From a checkpoint of a small encoder-decoder audio transcriber: encoder norm batchnorm.
Rows from block 3 of the audio encoder of a small encoder-decoder audio transcriber, named by matrix and row number. Each number is 128 + 24 x the weight over its row's rms, rounded and kept within 0 to 255. All counts start at 0. Numbers have three digits each.
Before each channel's rows are labels from the 100 clips, of 14976, where the channel reaches its highest value: "top examples" is what is common among them. Only what is clearly more common there than usual is listed. The data: short made-up English sentences, spoken by a formant synthesiser in many voices.
# conv: width-5 conv (encoder.blocks.3.conv.weight, 96x96x5, each kernel summed), inputs 0-95

top examples: /ð/; "that"; "the"
conv.89:100060142127118110080118131156155147126154116116141120071120114113139121087139132103110080118113120128088145104094157130090127107105141116097137114137099129061153116131094137099134138122134075120126138112141103105149148112113131103102132160140112114092111125126144178146112110115075147126

top examples: /aʊ/; "our"; clipping
conv.19:129124143134092137113140115173121172131144126152110126125101124146130102136116191127153108166138107141146134104107130100128081122148131174169118110191110109128134138184112116087168131136142124115147101105157095119111110087163117093122110163151167155110130155137142158140104127103112120099

top examples: /oʊ/; /tʃ/; "who"; "chose"
conv.25:145137124165177134180144109134143118116106154127132177126164161129148138114143133107146116141122098107149104149113109122093129163097106123166118122146125132123102151119151123187130128101154093158096124120112146096152118135179136116146109138126142129107091096156169151086175150165142119087

top examples: /aɪ/; "my"
conv.49:125127120067154125145135150169158119114139139126161113112130124148175094126132183146130121155140118091114100171100134152112135174198119139135083132151134131155137127128112138115114098129119165133145105070149134105174136132112136140092117150133117100118107153122124168137132138176119103100

top examples: /i/; /v/; "every"; "very"
conv.33:144156119123128123116134138104142103108152166168127180099117094083146141140125142170143075111129135137106142103108146137092155109131152083132143106107130145155104198120098073111136119151121099158144112126108129110119126146140168150148105114145101125082130135097131130092141128117073116135

top examples: sentence kind: request; /dʒ/; "me"; "please"
conv.77:143103105144146139130112144174105105123143148106123135100170121117141141132152138119130165175097153102143095134080104093158125126158086136146095146148108080163118137135195129074114137138136111138141128079132107158152158135132129093129136111147143137135089097130150155128132163115085132109

top examples: /w/
conv.32:181158151118174098144171158137132127133113155107105161128150138118151129099131089137137112162126132148096155135146113149116165094129098118122144147144126124171136146151096087121151079124117137159087114119132097126148152163124178086157093098113169128119148113139117131121156142168118144100

top examples: /z/; /ɛ/; "is"; "very"
conv.16:153162177159183170124165130129119136110108146155140150122118082146175106152144134150137151096102150169126131116139145108121125149110133131141129120130130117127161127161128088121110127135131093138096165143161099062123125112118169076110174096131100141121140112113132146130165098151103123139

top examples: /ɝ/; /tʃ/
conv.83:099131106135121110152160131111157148134173102084126131104175142127097135153094144157162116139126084145121129182103137157175126149133145160144096123132143179100097147118125106118138122090109136112144146145092090102147107084146120141094116122132141153169157158100107107150124149154137108153

top examples: /k/; "the"
conv.81:118139115123113116066154110129122140111118160091137137141106118145126111094128142176123105113132118112110185152128123113161138119172165138111106206172103120130118139139118139132139127133152148180152115157114159157110107144141139122092160126109149101126107185098117154133142126163094142104

top examples: clipping
conv.57:143124156130187127127154137116141158140144112143155160109096098130084118125108098101157121166142086151151123128100141144117107108073088132130145105118109094112123178187113163120116112155139106105074134097162130123125136122143139090168125145116135153122135116171116150106138160114111102130

top examples: "his"; /g/; clipping
conv.46:148127098133148158139162146104136131121134145156117169142122137120140155115180136143124143085140113126128099126057143091118112157115181109081129146145098111107118126133173117123081135121175145112149086147141140088156129132108147129146102138158089153136142154135119132117125077104107159159

top examples: /k/; "works"
conv.94:120119125136115142104121118159083100112122127087132135080167146149149106114189111135129173125082151099105107096102134149140104101167137105137095116100110147115108166144131123106141087144115142116163121104164103124118136135115107137176114118144139097138178115128125146160080174123135156125

top examples: /z/; "his"; "is"; "where"
conv.69:132117149157143131119131141123119106121187099119148098162104155141077121158156110116154169133166136132120118104113121122190143091106117147138109103146158100126138132085135124146120136155106137141122196152175126083085127116121141106130167114106117148143159122104105126135161104136140170125

top examples: /aʊ/; /ɝ/; "our"
conv.84:166105096129106118105082150094149121103100134147065123140110129169164125106145109114139098148132104119139111153111112091128119100115088136112128117110135135122106101196111105098098144116109102108148102113160121116123107110140090144112100138119165104166111152135148105118150091086123155087

top examples: /i/; /v/; "every"
conv.12:109108130154121115089132120184094101109126158147147160118162155141111103174107137137106117137122129141107110170123126153144098185149153134104143137131101088172150149111139121141160100131115160101097095146132138139119135122136162102119087105167080117108123130081150148160113133159127108168

top examples: "his"
conv.40:173118104158136117111168103161106153132129154132129200128107133111124116152161108080109097133094136106114148127107138124176115116119117149134114128092130079145128098114128110174101129136126192166160120134141112115109094161124107114137095070153147141148132130140131103132106111128144122093

top examples: clipping
conv.38:151161120151182114149104151131119150131133110138102145128122090106111140143135116129122115150086121113146113125106151112067096103118132134155151087145144109118162146122159114130126125146113096064161097103130101132148145155118130135153061146124060108125142124161156142112114122132101149086

top examples: "this"
conv.63:081148145084137090106134116111122112142138089144119166090120146094097145148138164154123096130120085129140123131102159080094086132108108152136140094133112104110099143188108130096125133130152150122111101107116108120089091129134147127155113144134147131115105099124167172125097172112098114129

top examples: /ɝ/; "her"
conv.14:092102056115133086164126145114180082120135122112155129122160137151145130110111147121121181139101115147076140165125115171110118117131139122146087199151092136139109169107086150133154151134127133142122139127136122159120129136129145150124159123150159099128118122138090132123117122120157157127

top examples: /ɪ/; /s/; /ð/; "this"
conv.41:136122123153098101119118150136155112104124098091111085152162135128118133103078128124147127137147087092136123129139115122089111098184143135076116152136147119117133145072129095120143113127134140135124168113101155152138136109140113124125136142169150127122139085119149181132125145159075115060

top examples: /z/; /i/; /p/; sentence kind: request
conv.21:132128182177151104133133182120116128123151134093114125128146088119117098159131118120103120141098152138142162121092161132094118143156114097156171111069132124144164113115103129162141089108080129129101127112143104118113159138169131148107109089169125154127154141131111138108178123128123123163

top examples: /s/; /ð/; "this"
conv.56:156147142141135106107090114152141124109150165099127102115119118146106106103115170147137122143099165113105158121124162114101105133133135104133168109131140129146167110134105091119152105109170159141135156080125145126087145081137106146150171130118124097180083137152151118089102157125108115176

top examples: /ɛ/; /w/; sentence kind: question; "where"
conv.88:112113127124128138139141183133136107139090119152147123115161148150132109099101096151118098116135149083121191141159089168117145129111099129107108141067115146113153140134100122157132134101104115077145171122147146134097150127146135093128118120156177168134157136105116125147120098138174102141

top examples: /ɪ/; /s/; /ð/; "this"
conv.68:139129172130140121117087111179095145091106181138124135159088123168100125107162124155094164119090129147093159129120128122164134134154138123130108128076134158121128127126112117132161145150124162119148134165144162122110062131150149132148107103084115159145149167120105122121134096140135100117

top examples: /ɪ/; /z/; "is"; "this"
conv.43:119088139107134092128113080132138198158145151111139125113155138113137107137111137112104110130124129125145153132138106077110091119150147112173152151136130103134132133138155112141111151114131160139150165140098095143116105130138074160139141140103120130142098137125179149087177134097166144185

top examples: /ɛ/; /v/; "every"
conv.8:128137138148172142144110160131194127124120092134117115120146180158149120116160093107141146124176114123114086145180126095178119115156171108098133155138099127119134099115133127120103141144149169120130070140167091121126103129136119133120140120130153132129135138137108050120136152129119132132

top examples: clipping
conv.93:137111133142108139114131101161112181121162123145094079107137146074139134144125163149121119130133099114162102109122118126131127147101071123102130150123127122150144081171106120138151090115150116113124098120108137115135122121146129108172153166098149112156087129141157171159079130115078152103

top examples: clipping
conv.51:146135151126112139121117104100147182087138132165105113156155155089126109103110145102171143146086124127124090077154130126145102133106140139106098151116115113121129081166156124105094130150128103126147121112100067095150119110139099143126146158112083137100114101145117160092129120112113166107

top examples: /ð/; /s/; "this"; thin (high-pass)
conv.70:107109180122143148117111122157158105136147091098129128156116116123109134090080106167129108125181107149116155175117110157067111162112141128111123106133082103136110166130106173151143158145113137163134154141139111112118106139140113156146152145119132095099147121155107137149146084121119164153

top examples: /ð/; /ə/; "the"
conv.71:129142113140125101119124160133141119080126144128134113154123103126152130137145176142152113146198096133118144154135111148150136105087146100156125136079168144092107157160105118138132132142131130139147155150137100091119077132115144125112107185115084107160084105085143143088144099135113120141

top examples: /p/; sentence kind: request; "please"; "me"
conv.22:110139176141125093129110165124150142145108123136105138109095101115091137158102110096117123105075132113147114107125139084160126079080114123126075131138114129101144108145118114097114113159177107090183131124090112150157109139105075116105113138120116135148114126131163166136107103120119148112

top examples: /i/; /v/; "every"; "please"
conv.30:161107097118172158119122083110138123151137150123130149149181112098126136150110127165127131139118134138131159128135114075131120175177131126095107117090168133076111132125127081111131128175101162145118137144097153095144156161129145140086137120151128112076132108112134120130164145152116132163

top examples: /z/; "was"
conv.31:068111160131091103118081132098114137181097156117112137145122135150129135112137113125117146114134107130158119115122131082063103108105117095128099139119167152133143156140148119070152145151109108091119101141095122117159126143105102108117105149108125105107122142155135149156132135128057138113

top examples: /aʊ/; "our"; "a"; clipping
conv.72:066119169113094158114132108077160117134126124145095152097092102148090134101081127108107139119119109111106125119149124097127111122118145122091115069138180148114103103170116133147138119127103096125145126139116103128094134155118135130088093115118149126114104153153120175084154101121106133128

top examples: /z/; "his"
conv.55:107146173145131156148136107141186126131101142148142171094107148166104116137121107117112126139126095112151117119132116133142129108096123159180168147131086131091134129139106125125069078146166099130160127112097136110112125139125162165125113166154122183110156105104141098160144107125109137123

top examples: "our"; clipping
conv.18:113084124106134134106115133125148133145156136169139158093097175123123065129131149098146136123133116171168139143150119053131111062130117129149124094153137109147141128137103158147105091142129125153147118102134114181119140140103173157113112172113112124165146121118128125139137101133109133102

top examples: /g/
conv.78:148119146120115106104134160142116130113149158120094108100098153180157050125156123066150153095120089120146127112111139138123107152117112145138106165172112123135121130099126135128159110130124134086122157120167068112166152125124114096123130128105156146079111146131119133150121163124120157113